config.yaml
model: "self-supervised image encoder"
dataset: "simulated telescope pictures of galaxies"
train_examples: 48750
image_size: 32
crop_scale_min: 0.2
horizontal_flip: false
rotation_deg: 5
color_jitter: 0.6
method: "simclr"
arch: "convnext"
isotropic: false
norm: "layernorm"
hidden_act: "gelu"
mlp_ratio: 4
inner_norm: false
patch_size: [2, 2]
depths: [2, 4, 4]
widths: [48, 96, 192]
kernel_size: 7
projector_hidden: 512
projector_out: 128
projector_hidden_layers: 2
temperature: 0.2
init: "lecun_normal"
residual_init: "none"
optimizer: "muon"
muon_scale: "match_rms_adamw"
learning_rate: 0.0017
momentum: 0.98
nesterov: false
orthogonalizer: "newton_schulz_5"
adamw_lr_other_params: 0.001
max_grad_norm: 1.0
ema_decay: 0.99
max_steps: 6900
batch_size: 512
epochs: 72.5
lr_schedule: "wsd"
decay_fraction: 0.3
final_lr_fraction: 0.05
warmup_steps: 340
weight_decay: 0.09
adamw_weight_decay_other_params: 0.01
Rows from block 7, named by matrix and row number. Rows with one number belong to one neuron. Each number is 500 + 50 x the weight over the matrix's rms, rounded and kept within 0 to 999. All counts start at 0. Numbers have three digits each.
# fc1: MLP up (model.blocks.7.mlp.fc1.weight, 768x192), inputs 64-127
# fc2: MLP down (model.blocks.7.mlp.fc2.weight, 192x768, transposed), outputs 64-127
fc1.138:531496570485606545469507443485504489459437505519536489486407543562566534543513580536511581468508543511539486500545533537495573513485499518415500504571491459432468506588470501382473511494450431
fc1.139:572494454542525580521502516584552453462571548517559532530450474531324524535535519523446579489488535457592505471446529518482487518456443420452538505581497444526630506398517616487440481566527547
fc1.140:480523463545453430486522637501541508529410632489573584525516441471470544574580558511527505591503574508515538539508541563515498482516447560553464573509506516466522478499477536430437435487603552
fc1.141:630410499489457454500483536432445566498447485413411491442522449461543462544529481477403413463556478481429592442636542471501522480372517515485510547449445487530470603443502545504456407549596396
fc1.142:450479533429415479500565502467562562519528508650494452494496501438522502543501460549513505489428559546538491489479521476475542510494493486509493519572478401564554434392694459508465475502566464
fc1.143:530524434422501505481417573530475582361550552537525482491480578477529534492516516454449579558422581492464501464414418443499475438462495548634475537458421547569455447512393537610533510530571526
fc1.144:520545532559473425429505492522549456460503501507456521508533518475440517574579504526437546620603491498554452487495443595499581422427511514576582475485553523552513549525422543544517561425454454
fc1.145:482407536587622457437569487525496408496428520513444449431422481480586511479491521443438631613496483479486508362533562419370487451469503471576536652510415548541543527490514494453468630514535501
fc1.146:485460501489553445461496508519577480526454497502501531479509531481475525515464488466582560566473413499594562454490461470548481453472650470613518639394593435520470498469550446512524540541493488
fc1.147:496532587555406569544399487484438436496459503452568543434535478496472499479495517432408505525463488565621552487531530467518505503471456461404487561508504588564515546512521575444586482429495489
fc1.148:547510523471516461559565607509478474482475507603459711498473490438517497494380465465431493549515585459465493416574558575480527490626531488447537537442523566563553500545501485425537396450506458
fc1.149:501469518540441484529473456521524519533530538541517492561548468480453471514534502559543438478582589528596479626503395489521475521502487547543590478460462476376458440527552517545525484478443536
fc1.150:446466470526579524529526532486492557496492451529501540438493520526534459512424541423527437553446526547465434488581492427415525500430521547552497412497543594495550556484477476560533505515460546
fc1.151:511565520453465486521508493534501486534558553490493500447507464477548465583619544579514493451446550485483486584538528496505564471445500483446514524498498482533476479567499473562543455511615509
fc1.152:563504490496517615537436397515529575588483476494489436570470419466487494452452431496496524564422495533566496518599475501548458556477487508527505379512412387649587440479504518438504573550548509
fc1.153:442559410441514470423533519504528544467492536491601421494512586465509457532562468480560485526500444509546508480570478488592501408498421440416540496564451493482503471534590533487483453390539470
fc1.154:527476507524466527500465454489453583555475432511546549484498531508477519637499505539530553460457530425549459544556485551531430504507476481514525430415519386463487519495544454421502534522513444
fc1.155:512404485497541557496582421551545479478444489575487506509413479495527479524477500463562418475486473552488525546576501523522461556540433396530522466509401498484489496532521513527440475522517512
fc1.156:460461567408542568557528512569615377516444490421523480524422483396500484565592579601569536490513457563512438438395451529483498388470556498475533566538542493496591303469454503428478555436437428
fc1.157:559494565465626450534443383539563559479545518414566529570486534460445560513563523517560562530438647519590614562500523464491526507530565523349466592383495492452473462580506415589545527390456362
fc1.158:551476494530531390488541486450450595490511447520507547446449573505481513508488476449508561498543485484557481478496470430506458504504544453468481594449499570447489570437569526482477458509537484
fc1.159:540457510466471518527536469535464526412465550513523450534514486494531506572566518467443484554471544490521477486539502504501525466408451513361538496528546636468479479515495516507448535466490528
fc1.160:497536493542568501484468506482510477557408468501491522546523484505526576483580513462514569475536494550505502485449488512519397471488510513449476552586558472519502568507577522479479449445512379
fc1.161:550563464546566525524388515437476514543486552428474498449468523523445526539425532470593463490355363481572499457606519504616447527500464464560437478494537522481489588460585451542485570431453510
fc1.162:587553471493552530487533425557411535550578600438515517478396554507517466548548459496479535503516526440561512476444562501476545485491453599582451516436482578396475539599466478557538560557542455
fc1.163:515578469504408553512459539416497510481482475614438513510482689511497511559514563509499518506494444506546545592502509465477455506485520415502541476482466573530501480451554549539507504538450605
fc1.164:438457482507465524522439484583495457519468543451456461553411465540446446510630544507585415519440615495432434549549542564439404513511568475543558461519397545515481517474460571459420476527552467
fc1.165:500518498491564499600472425435446456433492467426452483559531486467512511525473510552457532451510469616525499559417585479447476530536551549497498538539526450460473499608538488528475465452469499
fc1.166:543465515481371413494592359512448485557403423408479498507421467552455423500432461477458620548417520497473459428516380477490462502504479407456507419457500500516512463508530523558507525510498531
fc1.167:563483535475517524521491494486519508591517406534480512534509550538468487549526545536512526556496458464533443457517470540484528517528529527412596543441539484465507468472478414396443524527506508
fc1.168:575576523509595535594449557468492455501542379365487488511544312496511613417558473658440440572517568445499445586467528480486512501471595622469567465467577546585596505477546514464481436474509472
fc1.169:491545549430456491566357549443458491455547432444531476410457448549471408525463492503562532498444406473478533630460593429490452599505426481522439497582488448498535454535534515493498488438460515
fc1.170:441598542539470493510503590467467437498521513474428471472478562540518524460517533420471424530433536450562492552591523589506495520483515474481455532528471513478454517636473487475449532454528514
fc1.171:527549511499637491434458520505463515553567556518491453558553532442488462521530549515545528505552529501489465494432507539476583463460525547437520516516526456423495493506463425427532532483478447
fc1.172:518440581523455471533472571472479527596448441546513468479519479412470567411581520455505525483509480495520575542530606542487616452522508543493460518528496624502604497608527528497509414498533504
fc1.173:494520561497605368506489513488477512525470387459582492479495509491522525488586467496463506450521425507551562449530561443494522477510512509449481468589503565486572512451491430535520516485499479
fc1.174:526508534459534410535554534519522539561524486455546521509449474494503398572492588638581449508532484435488501471483491452512480473500493528523546485548547498457575500492556501552462510490508503
fc1.175:550586564523496498539452441481478505543489516563484519561521522523495492559507514536547482532454487453485504449405554531457448552499497513505565502492557463527585598471474450452481526524513493
fc1.176:466481509527507425528509522446486449475522496540541546457566436460489411520582544464628409535515536479522618558499399532469374589478510494498503422575465548500481563556469485463508473525491385
fc1.177:451461601529493471573531547549469576515470522491512559487471643545516568506363530448574564553554471507584546463571534536457602548494506517457489445456547472443526502496471515546528550509529544
fc1.178:499437495491445502512438448527454508490573513478540524547489499474509555434494458438468504530555498491480474506518437446440446518490554578452584462485490488497479502476489530560520530529431478
fc1.179:550439586495500460459454440557502480545572524458574572498517520550396569446541504523562501517449563464482599499461461500544522475360451470502454472593496541464519535398548469530444450439620577
fc1.180:501508544626532507539561557649424449415478497485393469532609451425462470443520467442578454597511530498540561537434448432409468513484500605469526543425455433496519456584486447522462459564497472
fc1.181:590536535562566518474526563529475653504475486589547556483458460540517447407511647571349603419483533431520430551598502463469462535458514567435478442564442413489436536529493546571553512503540529
fc2.138:531455529451554521446477475455467514492507402452497517577504442465505567507513489449474484440442512511618542468520641515588556440532531446505500500435468453479543502495515496497481456505419469
fc2.139:495550524559642502554480473343579515560567583503477460417451545496510529474514592678482440594563592377514505535486506527596444422540526475413411430525539572541603585575555382468512472455458481
fc2.140:545480461438500511476447474432577573468510588538499510533531416484487454473473467515478473462504471572524530589466577390489410445503508589510380545538573394548484568475447464524526536449522592
fc2.141:399509556609557372558432478572408422444470509623496480470632555514479489477491484534480383519615522463506408570572472567468550511576535580422405551567554615461504544470571526480504527368577564
fc2.142:527529505513488552397583514525548555508533502528447494476497460480525536515510451400429455594477442399506494524380560514533619483429580543502508566536463485437498576501492467465463399420467447
fc2.143:503429573550492557532377487496530451521538519420449536537523538496531500499463547456416424599511573487454520467524443591560599538571458516555565540466452569418511482475534583561440536496488468
fc2.144:506481518463474475495563452527424483482513488481481535512529432490496573543419515465498522559539546490502503465530542497364499565423541537572484432599477455437543478507499545518495503477518483
fc2.145:613494466507463564471518476531495445441595504512496533506361468493472625600468487511472535431518556540558448455452499444526545490515474370518408573520476534443409474399466419480492501459550459
fc2.146:417499511489489407407539526504538555517430520474421518488409461500480509552512465548480552500472511479555490537494493524547588528499460581535418513491447482478477499509435512491546486509554545
fc2.147:540439467481504528474448526541405527611583525503529501447412508464444558494408596612475471506454515537502528455568465475441565492453512534543564586470597584449478620480413525510445455493561491
fc2.148:477534507557519495553572411491477492391591512583504484454496580563506460512543539443492530387486551601473554481489551440565462425535466499359413499438477413530655506585516596462473503521571509
fc2.149:562469583533446520468462530475566582439421474480492459413450605505459448494400362500495487578469479451545546429522467549442467438439539532486494501456488575387412452526512557660532456541455522
fc2.150:518492536453444522416505571588527570499554479494494583386507643498468441448538502449493562488561463342485464494482480432479420438473499556506540479507521500480479509548531490502434521442489454
fc2.151:573512602493514405524512543506497508524411555484410495546469523545446512445510502423451475488640525525479495512484514496425509478497522534515466503556525435549520577511479474499500532470478519
fc2.152:482458543515513568553443435542552402482489491615559425520488502519461433431477417427476510540467540483489632404506433529385508560477592481418433465502519469436496477518462381595467518470478526
fc2.153:564555537556519481542515494490555462486509554486402460517502507575609408504422492487443587441396491505453576507467541518582472600460468578483478470493565537455417429457472459456473529552564444
fc2.154:453472450533475426496451450602457335475516505395480567572545439549523499402516489474505512501559497484597451498568521553526572477536499503533565530538527641505451529508487450491483461466436604
fc2.155:467411530490459467510504499470540427508467490429527394539461426457461549491508517448503503545458497522462502385589528451454425580450477459522480538449498506527468503516543523503558525533509437
fc2.156:499474562498536549458519553555572448463520508410566535396404501450590506500623444497476491487519520509546569547539454485545553526443594383505553569529407525562496525591483495420522492648568486
fc2.157:439466493527511571474518432459455482516514457464526514427456541415601536520602588392551404429606477423466459432461541494486497422540541450588533475510539432552487566504532457548579480492524513
fc2.158:580516423607394522571511439499552548544583502496473543501496542346424543529577420497492501477538507559469471527479494526526497520518545531518395471481484527500431489483508452601437527519526567
fc2.159:507491535584513496486505378492443536499466597468480500440502494396404508496513503460406503506518435477501472481456558548408475464472452532501487490491471489541489443568541487512495466507488576
fc2.160:504483532498430540485506471502543536485511529547541458502566473506458471623544477534511532501598400469477525502471444596529482447506428566442553391444560570560517578531507516469553455497573524
fc2.161:502483527466458506525479550501527482523495562551406481508480504528522474429511538485529441432520490551542538462593462517464445525453574418517532464385524582486487529419465528433526499578523553
fc2.162:520476498500473446537524436590454518487534560526546503540470601382434600624509530477534562555543479542448550415484544459467505570536496547488552494475482474530488532479414564553456433508462510
fc2.163:557510554557467519542447537484526506466477476587527474472491459560559588480508446469514422537563506467492417496523482557518510502519537463468409524481509506536510564567488545467470477508524543
fc2.164:512494459445452455464448496483455444456435519567495460490534450561579523450398386603477542578496487461488524504550468445510500509545460480511506546423456442572516474478530441557427609582491536
fc2.165:424472521527510588539499567491567498481585561545590439522460459539432611530522498454533561442596519463450501436475503580501456418534442531480504530481466502515573491555533504569578547492557564
fc2.166:469552516464497496383503594468559523559501501415503564476411453440412549536490593504563508500408441541543500396508453488512479480482607463527490479535503551470513445517525488427484494480494583
fc2.167:457518557411543457469477390513448410427573493442489516549475488536539474449500474438443499468462452494534559547523530491585564632525482587499566487506504488475429493527554492581517402530573524
fc2.168:516526573583517571478570433459544606552477593548481527494515575550580506429532502499561446530411456635438527461515443469452449549511522509541456503442488603455441525438589496328571446499571538
fc2.169:489478484537484471477464523479525430491555530535500532578459562563507545488482528498512492521547529444486446540498538536482478468472496546491501498551504524481503466525526445547469474487536528
fc2.170:504453501441497516401457427492570401541478553441554425442491499482499400465524517541515500526445515524542455529478477456546455532426454497448571471429509493551523474460549467498490523391494499
fc2.171:421527444493529508595524443488476519456446497448515436527545442455512482553589510544564482421570559477596560416498600446474565458555483554472560517527490406512574500452527560489567516522497548
fc2.172:429421483516492594390485522476481532582583581495486487482471529489465439493521513449519386572511519487445541475483549434469507412491503511563567470514515450497476486475494558442543560433527565
fc2.173:605526531542479540594482461635482481528488522548501513462453476457462494476484503403456617499459488521509530471520482487548457455429524633538563530502523520527521538536499434525465503543551562
fc2.174:497535460520491500414568499498450519503400489497540487560470567547484560491493543521448582544537497505439496490530503551522506547567548456457475513517513494563490604539464500412491488538442522
fc2.175:507531477401482521478535552378550566577537504523482515435484506489565486520536491507451442492540468516466460419511466525510527487446579520490476508437531534561509608483471485457424504538427489
fc2.176:591466507533527544467519537464523523565539540598450509471460536410519557433581482486402411477459509394562543431519549471531388438476514567544510479484467475485491526505515589535462500504533473
fc2.177:518426489495525558496588455521436580492528423593514513464395514442580578560596536544477609441497494493437484454480513488438466408515458537519520455525446510526521490563400538495489571481502419
fc2.178:520554495545483555490506549425545551439422498555538525569487462488496545532531534525504551473510477527532458464503556499497522493535513525488569484521478508529539464487545475414470468523481520
fc2.179:479505381530464491563555487540503545429456495484517520513516485489496471573447448524592512524508460439525459480613515570515431508516440508497583540471626523430472445443492543504490530553548443
fc2.180:492453545513534416434472520463493391483482512515498607530447457587524488454453423470478478542463546464620609453476507543483535530451416561544525575551432518513466439475472483467510542398477485
fc2.181:447465528400526527492524576519649430501542518515541434495550436532555433549509472529587596520483484449540521496511557560505503446446493565382553482439466524479529581514483532472501426560553456